Rows from block 11 of the encoder of a small image VQ-VAE, named by matrix and row number. Rows with one number belong to one neuron. Each number is 500 + 50 x the weight over its row's rms, rounded and kept within 0 to 999. All counts start at 0. Numbers have three digits each.
After each neuron's rows are labels from the 100 images, of 14976, where the neuron reaches its highest value: "strongest on" is what is common among them. Only what is clearly more common there than usual is listed. The data: larger renderings of crowded toy scenes.
# fc1: MLP up (encoder.blocks.11.mlp.fc1.weight, 768x384), inputs 192-287
# fc2: MLP down (encoder.blocks.11.mlp.fc2.weight, 384x768, transposed), outputs 192-287

fc1.151:510574529544500548499528572536570508567516421539516523469429431506455496539490476533503529632434548461533489496528467520486493520538414526590503458456501486508622478503512445493528429463494463378441484512525475516634517493487495526470506525467526531538461550561527589538538467467499495513
fc2.151:435458565560462510398438469482509489493565534473452457541512582443528450557461584431496435468604535478444438591474558407529589521530571480430476520423563489480440513524512466502484589507468637517484497425502500468495409532454475470473485488399444534535426506457570446511504557487476430505
strongest on: blue object; light from behind the camera; its colour: blue

fc1.486:613492520474458601536515500469446496488489457476599556530493482445508557564426496506436577539477526587455570478482513439467540519432477542400516511512448535404490522553507464498428415435495468448487523523444442487554469545481458510465466453392490467451543491511534502467473447461570518504
fc2.486:415531518394465534468459559517465505473422461460460431510539517581451412533466417477509471514483487530614448495441437575539487533613501450568518517466625385484460507563509549483559509487485379525488461534572562473449544504563554437479469508585528474466433571491591436518436508570488522558
strongest on: airplane

fc1.625:532540481433559492449453588571529505486449458532426483534451531539548505520502492385475520440529529532510498473506557496510569542492505537448435513577410512531487529453422488476465419508422546485470571484462431514526522479545483466505485424450431529560450571440549491513528512464539455536
fc2.625:508441390501464574473568381441663531551565472517656363549561498538411455465568486408451440530527527520530475578480500528496483510420476450447599507410526514549468573527544480552564471570506525488516456528466551583475455454482506459578523456378416511524523447520420467532501451448520504489
strongest on: count: six

fc1.425:504539466497526523500524486471448487443534467445509555509507580543487539401432450491522542457507480504548483412583529514500449441497567480451488463469532548548401466392484550484491434469490524549447554532558463464435527504532427480497478518520588485500483468528475535584533526415472515468
fc2.425:552558475523526559518483495538547509534446488495614423522462490416428357497538456447443512439418552498509583552564451543526546512548495452451483508466548386516539452550497534448483537601481429474504420550510519459531388555477577552441499572396548453467385503503473453466484396547483454449
strongest on: its colour: white

fc1.2:416501553491453510518490484575475481443531440512619491529498583509494458451509519539572474523579527434574572481522412412509456498472408531577443455496569640498517430400550463481587496480458524410542515496586477466508445485517545500439454438445521407533497524515491467423572450459567488456
fc2.2:475600528561493533471522481531451408566495458455483433484497505520444566530527602458519389502537500488560336434440443504364515552537416484406424440384598417613516445418517488515432477540588500512519462503499543595498545488447462519465511517565489611454497516451484424545428546678463443448
strongest on: arch

fc1.499:433614426443590382507505541552518468527548480521506455553488480502457471460382483552605497505478379471547550481507472519526556562517479523514530469486517430554554546433527512550560478552505479433413429425538519514545501510530545422503498454602507406503517546525495531497422483556427519520
fc2.499:571482577474480510480485481437467579455516573582473475458521558502561635580528506525446470498504540532449564524435588488392531391469498580493508412418522548461515534411473431494464564469561526558538559476555518552511501441520445525481508477439483616503477570506478428472469507495540400502
strongest on: airplane

fc1.329:592512544534584501427411510518499470439453600447495526583348499512522522553405540531551473455538553462482551531474512485461496457496452491530499459627568438463523402526500553457509543522542490481552477425411536469526572496526554463482420483536589464533512533500512533500511553553575573452
fc2.329:514487494399456477465585486560459480515438403538459515479508481468443489495501430540478623473515486516525451536450516424523543687590497540503355493382508530516536534422465509469530471556565392482480465524526555430471425591483495499476502468447468474537517504479494478520506448404480467545
strongest on: table

fc1.727:610423462531416498533582485495445472503527481512480508479517529406616336501486435516412503439479552542439516496501496502511519543463380588502479542505499534522433522441454541468613476468508555532513446506496545503553558476479526554563532453393474520498458441486542526534457449573462353479
fc2.727:470498528541530435493474488514520502581482557505467487456547461528535547432540620515569553535576527478571470454473495424581539473492614533457545534444526597565515484558513496517397456486577506433421514457449516414523486534482469530543430551629501509511520540502532491402518615599501557447
strongest on: light from behind the scene

fc1.683:482538517482548515498596563538450484400492467479532428503495508534459522483617548457494548446471577466504452489522451415475421502486556423503551465457454501538539413472428410492455521487492608418499497530464466562496516521470533446465535516532489521472472467465580496475580495503502500536
fc2.683:334445456521425504514455439473525494582528435544489506440521468474541497487508573460428444518535522539555547444493459530513511436574460474610714508518470549436543559459557482501485462585570466432489479479548534551484496489482461489437513461504519541551444644515485514558553468411524358536
strongest on: white object; its colour: white

fc1.155:488529474422592456591515576520468472505550499600515466596468579532465494443550563484395428573471465440543564537504496470447438583565436527532440428404553519473491581503492508416431436495468414423416587560545494439503469512453479418542460524467517593473543585562459550495544501500515458402
fc2.155:387553508486463509429529562524414488427487496483455479505573487409589515533421425472462486468501472531456471496490509582441611511521487528541433482501504384470449451529521475523600424543521450536541455486457491475524539462509422526443467473530436476476508467486446518529503459436475485486
strongest on: light from behind the camera

fc1.691:580565407368467529451422466524613481536502451513562433540551516415444480505583575413480590506443476544485565431463406543476630636492491488423529480589418435610579490460532558483434497564474504518458516483489504529510502573527453539558525490507578473463360425578518455477488460472511468454
fc2.691:474411515567487473523581464441533446397618487479465486530461473621487498471488410540508578547451443501524492540541549546511385521464456439474575510363491548488530509525486463514526518415527464553472498518451596561551572576475501563451469502535537503506648585359484619540500515458467504533
strongest on: teal object

fc1.230:482592503544490554427456480402457437539419478505466506546441514515456536489497453472540436486532460601540507429532483481506523527549440420497458497489488423489501491477479450481499509376522473492523477451542466497439542545478472533506546462530598465597487432508545459619502455513446481481
fc2.230:481556480521455515519456466484523475555504462511577521408574482409440535510466451582531314495532505461423624586570574415617534598443538589480499425471440556492396438496499505574518497541482500545481434443497421509480575523461482505504511503529595465523451505534469517531498478478418387504
strongest on: count: five; count: six

fc1.209:585557510442496472527571519518441596508491414582565564495557518546436508503585546509528460405590529545522548497547420521471535482549559391501526444525475564494485476523491530492448480465537619528499462568487538576477410433485472560506548546510454442456534463552534475471480488487481394533
fc2.209:483492489595500489503507511439503504459447503460416496494470467556472561458448418503500487588508503501473444600493576448349398508565553510534377504510561512582452567402515448453564521542520381537569498496523471518536463503484556439612475493566508434523535513529500458485454493464429427529
strongest on: teal object; light from behind the camera; its colour: teal

fc1.55:458476402504498540427482456508538514528457494503517426470543446556578457568485513489485452501578465617559523482532475379536475388525505591474352499498449463505535536410402500452431526438499597510427562516491371529483583577514531408522517425477498568536453495514494466576489504504533488468
fc2.55:452563497542498415500457517496477501547514535418480502588413422494589496391547437472518513441525506470460496508465455537586442553503552466454510445482453420503521469457517502532574489501470513400483480547492505534567474500502527527489419496457508553440578519480552418504521477544470524496
strongest on: light from behind the camera

fc1.592:447465425567490473403448464532443549479521439581508566552628515528578485467538372508500446526527455509512410557452478404459601467493538424540425483488493456465490470480497427494504528490390536587502510458504566523589448453476504535435526506447474562575464475546453555492494429449455597498
fc2.592:499512435535472537596687573530524364517483533522422444447448518532453436578500575460510470525523574445490507505480484516577519631499478572541479553488526519615543508626477538489513479501542413445480562542507476550470500465486610510532528508616539549453486454482472548509545521545500502478
strongest on: light from behind the scene; count: six

fc1.595:430475485565540504575547539571489544487522450559460542551422536509397414475496507479517558421540410510473519407428507546501550448466528443526453450558472472470459437458438505570399527487465552509383450524452444461505404455494502376498488505520517520521487588555397541574541532519555521473
fc2.595:519486517564509559412442480368588496603461534444568508476496479534553554509513581477513514480516517509511450501588463435512421551478450507539671494531594516516470482608485500480521497510515542503512475477459556601514543539457508515567492465549512556494568515492480475491473558493518450503
strongest on: its colour: white

fc1.564:411500483471537472473541594417441517418529427458543478488488508537419421559452461435465569520435474492413491521523642468551498494454509653581523556494400545605529531458542444439558464461490561518492540590558428532541539423499509466549567448491497556506486475439443458522444489450491558527
fc2.564:594498448486515522517624564534505531507392472508463560425518466422419455489553448594530451400453427507467526504427353540486461504468493478501558493474459520582563502498457489468430496548522451455502582503478492552455522506516520453508502403436432494502543518490455505515580351495430508515
strongest on: yellow object; count: six

fc1.702:399499504535481480375461516601495486534538495487425538540412506512420498467619520569428515540561583507518463450544446480457566457510529532492533459413445596466403463582488426556447542499528554509491471581461521552562547498401393409462468391435473495474435531454497472529552572450538481475
fc2.702:537461492507546531534593488518550562519493555515481397595471488495411460538432473466483538433510495500505517483495526438469579574573479475519461531514481566464594507521554492544536495519620435517479521525464458497428456500517525458546489530421558602504472460482475462476443465483425525476
strongest on: count: six

fc1.165:481502477449530597566470487479507495573449530448422504557450481494560570466575522479611520562562494542503469467555539539509481522454408485511575530502529499541536453470524482574488540527536500477616528448469493506462461490480532516504496509412447559507483542459539487439500517457440511530
fc2.165:540483513581531491543441464451642512412519456515577572549557522554474435509539543525468558472566514496474561573508498451381562499535488483508469527521494547480433539471463536462555527445576420515452474504521572508495518496533535420483491494585532502503553449459455492517441486457507525458
strongest on: light from behind the scene

fc1.648:435467630493471548518546506509494473430523555443495456458501502539584575531592513509420507520483468511461447431571536563513539521447419536503483546507425450551464501419472467555434505495532494451556493473497570587474448494469564484472511520558503475451471396577468421595533522522435484482
fc2.648:572457443528473455510608568501509554571490528509486560468526519500511449460539510510475505502430513501498667531427473460528383504519556463550419453417441451470521506529541563465544470460502469472473554477511438539593525540510459532507496405397423531453543546430549505506510430555571453436
strongest on: its colour: orange

fc1.139:571474384488509498520418491528652433522476479530505470526583519478440497472572480450457559551541578491554531390537482432520554566487536513460494541489513466461562497512606470499455496420531468624562471477503476522512491481495531506485467513495486436554570508523539496582534553476455447510
fc2.139:344489455440429435528468516487462597422485390464559439455430501555572520564421503478572467497491454432491549545460422583538438503509470467510670453580459400585445599533552453422435540430490496515538429534518512497500420525493579525610436485462469494498449450445511539477519533532520473545
strongest on: blue object; its colour: blue

fc1.344:529433505536523535591529473422493477560452478559583480515540491483484587526487417560546538492492497536508562469506462509469544579494440477570434494550449473462432529570469591523463556486551516506516534534456447483499472441502567498449572440443527445478480639579542421493562518450519455555
fc2.344:467566613509515540461533450551484524368533540489498449485407428515421442541502547515498492505541544511487386501570506540496457490525529492443525513436590544545553434390543526393526498560472533534512508419498510520429589572497493495461510552515484465417539444427467529564414586494459512544
strongest on: blue object; its colour: blue

fc1.132:521539366525512543516580617540547560484497542578614460556538490509406419517544370437477469498507520451529499561475448411463484592521491454692532480558445460481455483543496498451528515409444563485510484473479426492446451496562557495550498561494455536496454532525446555555531471524540448485
fc2.132:410544585395542478375376544501607528520566500516511494478474475407544521503413483483537494508484454560484569513450472564537505513454503527539453585424589529556516528456428462468510461591489483479552494504452449423555537570493508505590461543439479491447532439498595469509439529477510502501
strongest on: light from behind the camera

fc1.115:472505473531475528490486532513409510484493493450501540523501550436522494536483537490493533551645454456472516532518467429460542546515476392427555555539476480549463518577533451499506534500505445606557538479494508525452535502383461463519520503519534407357608465448429394507451513404483579519
fc2.115:489530448615525456547415533473448475539559477573361531534451493488462508536488406395515523530400527529468365491487538482498518507499495489517452494462504557484543586511499537568452417460411483481394609577537527514508573509566529552570566556446399541501378622514427571543465450565503460495
strongest on: umbrella; its colour: yellow

fc1.169:540397445581540520552466485468486538581518567502533458555499516514460464488468411505478469615409443465491514526521575476551577567361565601487500494475425579591477601565616424548604489484441540489507585514503454488512488456543487508518504501457479504481416510387471516465499429528482504496
fc2.169:480555583459498540487469476531537413461529467523502517513523466407501541562481551395510546429489550525543495548422477540416494361563460463502599440495540400461519448406473583477484524506533586484531480509606476442456566591544462492517467531543518499519578480555530516566485510542519496518
strongest on: white object

fc1.291:484492594539459500535473484428504501506562482605484537465557590483471530671476506505537481486518517462482542495474510458435539508544506491486530424509453494465554543485533521519498536453468476492521570527504420476395513482501556490499451509589536563508528506576542571600503516459520502454
fc2.291:570476499473470505490600479532500484484471403448513471520463459612463513402589514513445491474509502567552529523529511547466509421500526494460497453581526483533431420554514540426411522493429593555512463523509461490495493484473498550464523447564500428541611514464533560495454485418429472470
strongest on: green object; its colour: green

fc1.251:457420503480434604506485525496513496427435465458525525484424592449526501509545465507474480487589530475523495502555465528541488472518556482500446473627431459478479595592487512450561486430470521369439583480611500551521539513480502503548456522557514603398509379511478533530448486485573547446
fc2.251:452439443408501463429542490490512513507536529551405473499493433484512477523500521493464494552518514450460500521506548571433516536530444506521672466469549495506532408545507501495472534534502478455480470590472515549475510441519544493435508462409529423541515494489470545426599475597470472463
strongest on: its colour: white

fc1.758:484578483565495445469536536478557563538558547537532506480544468512419485444537484493516440539536497486461531578471505556554579535550515483508496475551475449558454529532482524534608466393404423596479414488442503488475537458546471517499470539492457518502456579444472451397492530488494478488
fc2.758:440461566532420456431476491532511486506556527453402520521465517542503494434427538549522488581434475539474479446474478404464469531491476536513475430499538492506545480464498492526412493537470395447514569576452441586603500570466477513524473457431565588445652538571502518515565425459524434527
strongest on: light from behind the camera

fc1.79:483413523522385527537551576515483486431400526436532539460496467553512563452637490495572518497515455490497478489540428434498457492446527526474526545529534480593494471449475587514493399464516555525543501536488526387508558589550579444444537468486479392456488412525438546588454500419470540473
fc2.79:615521542388517532524499466545350525535561413514442468524492487455471370537470518383451484524517495487459452413430556405526554501456557539506605484415645460357528544459514447451566541504489441489501501521524526490479475435510479510528526564511529523508486541511565526485519600523508496464
strongest on: white object; its colour: white; umbrella; mushroom

fc1.86:575517496655492423480469490443467481463483474560511384567548431529554484473425439483521542482485544471530495533477471554519545489520508437488472468484542476453565522478473478645467442499432556451420487479552500559448489535465426460483524439502497593549494623527441535511548554473441451500
fc2.86:576497458336547501484689448555612486584523472466497493531535498510482519508471518431455557495481493481429521528553541466465524433505539494549511459505477496532440490498491488426499511458465515488567444455447414419474433340437581469536507494473523557509454469515548464510465459465523456493
strongest on: light from behind the camera

fc1.711:518495340512510446435443574457364613566471504483387623526505517483537556543398470525461465421452511442515509409445405494563494581485470537442486413472452536485506528503397543461542511504487556384466533497413475543528408506487471526621544520505516534519557535466501465430463499449493490479
fc2.711:479499532460514506545557385495561444494587522549516412442515521545488304481546535484486433532469457499514382566558556425477461570564469509485476529521583490527558495485535491538438499486519354521493476534508438414480531530514519475437515469496565475504410512572465548551521477595523369553
strongest on: hammer

fc1.14:457454498514497563531555505390460507532538469527431495457594504608487386469505564509537390507446562523533503478423494566543477470408554486479484463415407577514533532527453538579468492503565452536510539586389448520513493484550479568537504512548535539527527512442424548543494402502540500521
fc2.14:486466524490534520463442451553470472582497415471529507538502498487412528505443357477446556528507489484568410512436491618499457466435569405524383528511560559463512516546533490535547624522504628511539482511526432541479426448515490484557519538455422507494517457579508460502475535432473552447
strongest on: umbrella

fc1.74:434544513485429579490478556523493532491503495474553502510515523593524468563463495523464451494476464527571524616451517590494473545564497402569508524526369461454538444536519503491502531521458551444487549529479567525495528547557492408483508464541561464559488489480565494422515521555517558482
fc2.74:419507489524523467534463523566234489583521525546473520581506508522518518479514553395514630515542481510562430524574490392493555507594482526472574497499535520546340471533498505467505484504543492528555514499458534441516492520494508501459493540464585481450515515516476550489517336505505448533
strongest on: yellow object; its colour: yellow

fc1.704:484516453507530504362463500687470554540500456509419415503511591442471511478499450493488546501546550555458542523532418540392548523469560448486488429480453646448529466486505475477516510558533468458514492493499520450478520468535437569475568489525590536545520517570524487520516478479516540575
fc2.704:517517591490511534528499574448548524379573516483558576495512490600546516490412549522491520533464531469430529414478488416508593512443454511593533519515458350459435432583495515494477526501477502428467482498544439513490528502449540443478448523453520467468531440557497510561503617486520500519
strongest on: its colour: white

fc1.511:535495462570597486583506435505527588571457586492565473486475497497464533480533529574511460498512436427443520540483560557497486539445486592517484441470440531530416501617583494624586552473479517560514571466498408480506432486447519550516566469478482556470527494544521491530476453486444503547
fc2.511:493508522555506503487523543572580409453555461472497361474540482493603360520549461448489541436565477494543549548523497461515443472566479456397442595455450577530556517540518516477485545453410541474471516513462527471508448427497435517519489592457433464597410488419466424450489499531509533483
strongest on: white object; its colour: white

fc1.355:538509515381520500527500599548482543451514490505486531453499577500531526538535510474523433453497523507511543469496552497526555436460453510425433525552397513524553545529397559517411438491516580504486442562433516498376462510606476443581521436486466569484413422448508475490491446469439467510
fc2.355:475477429521517524525696364533635416562529420546601427512524482554425432454529449396465471525523477494458431528418494502535514513388465544475572494481510496571508481530528496619528514569575596536468464450572504440532483478453429502486553413367507487491504521508551506551521480534556506442
strongest on: white object; its colour: white

fc1.318:385508435463475510503562504513509458543477521497427596531532401486581461493465497484365575456563469490550523478464491523443500590477538573433415571547489514508505424498549501606552426485460516509540505448481526472520523573521435536545522579498546560574499515517462527569476461495561480558
fc2.318:607481525443471467459307482408587529480484538489415375510471560442448647467509512491548363520576502477552520521480479453514519392570563494561605513534515451469459580504512455396512464511520579490568516530542470606470524479480538519544529537409468477514444523491576548397524552508539517544
strongest on: hammer

fc1.440:447447514535448455556496383468421542549480490500544541497470468465570379558527488555431593451515571458537499522483535401395507408509527526497543516502448525501507498572537478558550518482531581527565525488517481471510534537595471505534463511469668527483524483549503470486512481452370565461
fc2.440:569509463560470495527588431465485502517449586492449533571456481496495525444461619539518560499462455556473516609516530548454427435368509541465478443560440451515454442491488497492502554461558480453515628548556547473462434592438477482480520590566508575483530441569503446470487497571530468506
strongest on: hammer

fc1.726:627527344550458458427460462479503400531548502550470434492517505505598518523456511567491539578518468521562485474520546451602428497471554533535337456479515559517498529497449517539486498552506543468539457443469492407505491552497516515521540485427547543500433527474437468570494490558509539493
fc2.726:512472581454547548494521517549599483421531519506567525575461511523514532535532484501471490502478517525452509475548434506453504621545503484415542478464483571479547564509526466550470485513432358464488462570504554498536513589573494475463490512585523512498519511582482551488531552421573516487
strongest on: arch

fc1.400:390526473419452564558431510573472526414534562568497551588535449515536458575521498493506474588385455488531519511413478530493462696580556506556394489575582515503524496478561491467495417479524559560508470516547489355489481530481520469492507512493443552474484472507442524475480446409508452545
fc2.400:548466527497520497393511504459670523519439471417438545484479498479416471533552497499437615480619544506552564463515451394565490492556446518512559499491477516431528545435549498412472525544452501415582543466465574587436480523463572463465549524525511483559523552536481519453535425584508502473
strongest on: light from behind the scene

fc1.747:492528546538593514477562548524546489537496526476416512540506469549519525573489467464495546454469490541491540455586461467471486517466442557624535500463465471473409411483500436530381556474592376505534545509504538608497438507496446448565472495627469512507646535442449515499467540448453486556
fc2.747:474459531437434526530552471414453514504514477422649512423550517500494546486469444514468467526520528529552529506490495549551489483428517515364489485491534519418437512496526543462589493509439682523470466445531511412505522469477541511517549495494389505463368496514556512512501536527494391475
strongest on: yellow object; its colour: yellow

fc1.493:474522534528602566555484500536566392498476545532502497431462523508449535581498495466537563526502474686485508434511586443398427530533479511572407539509563444454486413514568556429508494447439456579560530482487493482547479465508508474502528511504520431457555540538544449445528488530471568479
fc2.493:433510540502434533427616504511670465444472433544608504486519518549429440528555461450488440537577513505459529473479486554376496485482564455453534353474477537458459475483514493468462502472461478533529552481511473565454492474522452445486514458634463512491472427543457441554490574424536408396
strongest on: blue object; count: six

fc1.642:518533432463546473476420535480516466557519495540595461580474443509426481538533495520490529563460518498581537508531519415493548544481547578528485464530547524456538438561513612508535521532592546472479569434537515561482405505528440499565596554603479469413554510509495496426459485538507506500
fc2.642:539538562419505458437413524580512474537464428500475474481515498517587464509493451461567426534540491480470457543553473474544421581411524520565568501466457578515461437462490495482563559523492421481573475560514482470507461471464531480438484392498650484621373531502559473537535426475541513423
strongest on: blue object; count: six; its colour: blue

fc1.201:473480548434445460444539526432587515572569408547585497472603583468519520529485535519603482471456525519500434452536544453394453410443466492441467527442448539444510431473534561507507465483515518584543454532552453523406550482479488490545428510483521485497520558429506498500517521483585527491
fc2.201:486458483563505605579457538564449504435510558498507508478536459508486559486504636405517454478461533536485511436538485457558521447588479463498336560552549458486420554501498482546586573632553552445498496532440493477532468478527499469390513520448526566521468450540520529468488588581554509504
strongest on: white object; its colour: white

fc1.627:509552512448526512431444521526495428530504579517482499551507458470480419453440433489513590489509555431470549491449520527402491510530455513439516618516497486431492581550476543510554485433399568493512548514467518482538528503521436553506470601565452493475540471484476535530565524559566578433
fc2.627:458428433544475438505450512511495557535457535448545463425446544488505596531493536520545433504529459477599429495531369549524528500488520503488436471481378437503459501411476484469430466519571473589422400486457451489516448562529569550544427516478595534530391500482447377479492474478487518512
strongest on: count: five

fc1.619:565522564505486405491463428448509536453533435414342496464616513438423544433521651496473551498530571505503470430510399441519487416453476459482513480527433515629503509470488498411436462492501515486530457506433463512411473522530454515447430503553558461537493568459462650494507466426438463527
fc2.619:435519468426505464524524460539574441626530466524606551518454477500498528493504497528453376510502487535474499583529502549518479595524591514593493447528512513523548459444480501522552527516492552476479475495577486524542480511477564537514486572538480426401530501555577514517476564374527406462
strongest on: airplane

fc1.341:450537556506492487499527498466410601503426533534454505439396570464573427504485473465432511504526483484477465463460554567505578492481563540475539519523628535504470411465494445523554547480407413488535486575542551514522473500486505438581583537446499572439546456540472573467508477477482529550
fc2.341:383493470415430559474493543419523461528494476481477444608453520511514628498432434441482539513427559475444532491515444493590498514515565479562485511514441462443423557586477463572464447498439502515500578539518527548506649429465466553533496390620469570537449487463498449564506591488472423475
strongest on: count: six

fc1.708:478523551545659428525473545489490562550424485553492446510549482484466527433479555495445520549467504452489482480474537443480449521544538511608541464532593450519502457545587419554424572582483407455545493409409530476517517485469498514507551558646478470574502540588543505553462478467514572492
fc2.708:519424487503383528488472483448657463429534613487500463513498527566435536502504469511565336474486454537432443487516561555484517407470496464476507460430463544506585591505458498423499485559512600493508578525585485497496362435518406521571459517433529506516528503461498439553537533557540474557
strongest on: umbrella

fc1.735:540488571502505534589459495434492479635545514485517500502540543480439536545466514571509515430488541575436480543582477427461536546421464493533499524522546527503563454553447524507460453506538537541531498475513495518452443538527458559568505532435549527491636511521498491527473454552479475493
fc2.735:408468482559453558400447443538449509454508494478498573475456518484608508541478533492510534439569546485485394476466484683592565487486572441553364493488399535451552595558518480402473576475534424512468425560487455462465512440492530479633496547565402440443457494441456479470549436566514414467
strongest on: airplane

fc1.175:489476538491525522444561508511541434505425586436482499508519475620497491543459472492492456443534494443516455488423495345550583666594497481506435448417455525520459500481493505498639490538474397432588460521548630542404508514398556490505481540450539503444530466499565503474518516481447434520
fc2.175:501500494384476440509597476511524539562501459492449531477573511329573535439532491468467364504446457527552487565435529549477649371463584549465578533471476508497604492450528500555530376546571425366388496567487497480503543462526451524516476456557439572480453524456449469541604532563522437484
strongest on: green object; count: six; its colour: green

fc1.315:510488552466507497518522578512448514545410524483569481511500514488538394403490529499569455484491466481511543570565416654398452465485566483547451468456496397407450476513528466539504496507433465541524565510373552501498493437544435557563497499478429460492564499477512481503585544490518485468
fc2.315:568516434423506462437464419439474438505573460498440540505565510438448540468489607536490558491514479507548488441468641358659605533440425491491488425564491519487578511528501525475443494462572517447481500487578438418527469560484452515489491536513560500486485490532439581494458478537498484429
strongest on: hammer

fc1.571:482487535468452469355550516402477490570523391470503503531529429569575535399571430505385506531531586517410579495594489596470466581511414461394522493496548515482536503476525591460499459503452398523463520465470496567591423514576413593478464532509547609455605486420439456441505516484548550454
fc2.571:585508526543473489521478456567474488493528616537394550473485512454418429499519540608547627440580464510513440507470481474496561518419478443537402473490448415512503433516555406516517502459473675558510538424485392439537481575479495443531500469570452510486431442503485588506550394422583536663
strongest on: airplane

fc1.152:516525456510532486383568450432539578439625439542441477471485527437551554489494522468468468526532536499545465544514572508471488477526562455574452517454449625574509481418486453447425490475524555493558511417458451482534511454567455524457556475518498514496363562510559523440423526416553506534
fc2.152:541440489428540517478560459435478535447394434537553498557563504388509475459520484467492497551542543507529484490502532461543439456529540490490533586537605465554592496507494500543580512529477432479511468580560547604485541492517495524520514501435509529480545492512558492538516462406479502443
strongest on: light from behind the camera; count: six

fc1.687:435490433527445447501438531437434535496505552506477452558376464505452435420471578438463487517533479546486495593525583452474534557500452442565580523461457423516441463436460478449503468502432487473528459559567436431581431487478494501492472532578583462552510493521539519443530537561513486532
fc2.687:570496443491621494480496524479396466544517488472494410493554516462411482552459501482510585504469555516500477415486541569446522543395569494491377460407556515519620524562511503526566480542487510497510496530462527513475503475581526488439548464554500529502473518524488554582554416584485529546
strongest on: yellow object

fc1.764:592494477471599484383582530483501520569449555579453442529553475488465472493465630454413494501439591496481514553459442540535474541558482442530411469512482553533593556560569582528574493431494554547546493478461485521480523488577484526481544502392423497487469426530517490497553489502485334590
fc2.764:458452503465462460513592471526443553442625481454504510512569487542462525544467488465497546574446458482508500365521592445548513494533453566450430562530586478531424478463531504502465454606479397518502490508543497459535528442481539475518573497449468533541690503525466554508539480404483485512
strongest on: green object; its colour: green

fc1.298:442452565414471503449495487499512499417503524509539483457460521451455487412570484444508484552425500520625403530470563451441504449551602577528486512551509458502504542502575507501468430555581489504462518548601482393514510476525466456502528514568570414508520465487491501512485466434521536488
fc2.298:405567483539497469448523455503526485511447409541472535564463519492546483495564492478506511545508529455454573562514528451481499624505582458536472486468586526570514550500494536422489569492498432484514492487508523488443519575429511545446540496568507557482607488599481489455512576568532491456
strongest on: light from behind the camera

fc1.610:455381468422456525461572466487468591469440607522435537478500485528552446585531546516448520646507496471515625489517539507511486495574607419567471518495459595546565527490451479550497514492530486524511565439393506537598414416510477551507427498386467540445602549569549512577516519471384438480
fc2.610:554534533518524478540504438593452482470587436467542469462460513498453579474519396554541558455472526518530484514475450496474622540430492563498500499510447371467405495479533471446500530504524484499460520513470525453461574536519479482481531549586466487490529448444464516452541417525529514503
strongest on: its colour: white

fc1.675:551438479477438501522425527501555535502548500489410475458465542462527449494421539486488504616510527488465526507472501553514511500446494436540604566478546428543516506513469493437500453444467530457462415495506449641506533497519530460444499579553585494448579497457452559391557565483524538435
fc2.675:506501506498560534553485464546421496510514473425561425600528452619480429457514437543479529446483428482461458549453564427539477450625500552477562452466466622503494508607532475521539555513520442426493646470405410450548532544471463548486505404517492467487382487559532363557499438444545456510
strongest on: umbrella